Weights of a small class-conditioned image flow-matching model: 2.6M parameters, norm groupnorm.
Rows from block 11 of a small class-conditioned image flow-matching model, named by matrix and row number. Rows with one number belong to one channel. Each number is 500 + 25 x the weight over its row's rms, rounded and kept within 0 to 999. All counts start at 0. Numbers have three digits each. After the name is the row's rms in percent of the matrix's.
After each channel's rows are labels from the 100 images, of 14976 (inputs lightly noised), where the channel reaches its highest value: "strongest on" is what is common among them. Only what is clearly more common there than usual is listed. The data: drawings of small networks of dots and links.
# convs0: first 3x3 conv (model.decb.0.1.convs.0.weight, 64x64x3x3, each kernel summed), inputs 0-63
# convs1: second 3x3 conv (model.decb.0.1.convs.1.weight, 64x64x3x3, transposed, each kernel summed), outputs 0-63

convs0.34 170:501500500500500498500500500500500645500500500500527500500500500500500529611500500500500500500500500500500500517500500500500500500500500500500500500500500500500499431500500500499500500500500498
convs1.34 157:503498497500512500500382500500504501499494482500500501500482373503501499532500502500500500500500501500509500501500500418500500503522501500499500500499501500527500500500500509500502500500500500
strongest on: white dots; five dots

convs0.22 264:499500500500500500500500500500500500500500500500480500500500500500500510499500509500500500491500500500500500500500500500500500500500500500500500500500500500500698499500500500498500500500500490
convs1.22 095:495492501535508500499496509500500497501514496482435501508507503504510483497501488500501502493495495539544501500498524500500488463513503473483501552497503500498464500502501498593499505384502491
strongest on: chain

convs0.48 058:500500500500500501501500500500500499500519500500488500500500500500500414500425459500500500402500500500500500500500500500500500500500500500500500500500500500500409498500500500527500500500500421
convs1.48 358:500577500500500500500494500500500366500500500500500494500500508500500500501500500500492500500500500500500500500500500500500500500510511493500500500500500500500500500500500500374500500500500500
strongest on: laid out on a circle; chain

convs0.27 140:501500500500500465500500500695500500500500500500491500500500500500500526499501501500500500500500500500500500506500500500500500500500500500500500500500500500500501496500500500502500500500500503
convs1.27 097:500498500500500464500500500435517512502501498500502500500494496499499500508500501500500500500500518499500501499500500502499500500501500499500500500500500682501500500498500501499500516500500500
strongest on: green dots

convs0.57 195:500500500500500500500500500500500500500500500500494500500500500500500542492499512500500500500500500500500500500500500500500500500500500500500500500500500500500498500500500500491500500500500695
convs1.57 073:504516501492493500500499511501525484501493494493450512516511519506503488497480485500500503499465501483508499500502545495489499467508486504465496523500501499499495500498502497595502514371496465
strongest on: five dots

convs0.16 206:499500500500500500500500500500500500500500500500504500500500500500500452689521518500500500523500500500500500500500500500500500500500500500500500500500500500500506500500500500494500500500500522
convs1.16 152:498496499496504499499500484499497384500496508504484500509464498499504502501502500501506490498504499493474499500501640482503500503473500498508499501494500510508504501501502510496499450489502500
strongest on: star

convs0.3 016:498500500500500502501500500499500500500506500500490500500500500500500305505502511500500500477500500500500500498500500500500500500500500500500500500500500500500498510500500500479500500500500521
convs1.3 046:497499506475477500498486511500502527505490509503516486516497478495512515497503494498345474536501497513494447495484470500507541511480501513476504462511506501501504500503500499532500504504500508
strongest on: nine dots; grey dots

convs0.39 051:499500500500500581501500500500500500500487500500528500500500500500500447586502491500500500500500500500500500502500500500500500500500500500500500500500500500500501648500500500481500500500500502
convs1.39 039:500500533500500500551447500502500500503495500466500500500500500499500500552500500500500500500500494432500500500500501549500500500500425500511552500500503503500500385500500500500471504498500500
strongest on: orange dots

convs0.44 116:528500500500500501500500500500500500500500500500490500500500500500500589500492527500500500540500500500500500500500500500500500500500500500500500500500500500500501497500500500330500500500500504
convs1.44 124:492503501497499500500490507500492505502665494497501483501504527499494503503499501500488508508506500499502481500500507529499497506443496462500500501464521501500489503500501477548500499502500481
strongest on: five dots

convs0.25 300:500500500500500500500500500500500500500500500500496500500500500500500700500506499500500500501500500500500500500500500500500500500500500500500500500500500500500500502500500500498500500500500501
convs1.25 093:506530499500510499501500479502499496502491500481500498501511500493511368499494497500502501495501493599499499500501513500493500408488522499500499489498513501500494500522509500482500502498499499
strongest on: five dots

convs0.55 048:499500500500500496500500500499500500500500500500519500500500500500500308515482469500500500503500500500500500500500500500500500500500500500500500500500500500500504500500500500467500500500500513
convs1.55 055:475501500499526499500498509500496545499502506529501521503500499505502529502489506496506504502429491542523430502501470500504487517494476494513499484505512500504511499499498500562498500402569528
strongest on: black dots

convs0.62 120:500500500500500492688500500500500500500500500500484500500500500500500551500501496500500500504500500500500500501500500500500500500500500500500500500500500500500502459500500500500500500500500502
convs1.62 197:500500499500499500471502500500500500504501500500500500500500500500500501500500500500500500500500500495500500500500500500500500500500498500500500500500500500500500474500500500500695479500500500
strongest on: blue dots

convs0.41 079:496500500500500499501500500500500500500500500500497500500500500500500303499472498500500500517500500500500500499500500500500500500500500500500500500500500500500499498500500500505500500500500495
convs1.41 160:503499500500499500500495500500500502500500502500500501522497506494496500495478500500518497494506500500498307499500493498500513501502498502498500500496500500500501500500498504500500500472501495
strongest on: complete

convs0.58 305:500500500500500500500500500500500500500501500500488500500500500500500525490497498500500500697500500500500500499500500500500500500500500500500500500500500500500498499500500500495500500500500490
convs1.58 084:497520500500503500500497509499505482500507498502405488515506514503488491500482492499496495471501505511507495500501542461505502480495494506566500478521508500494497500504501488628501512457501505
strongest on: five dots; chain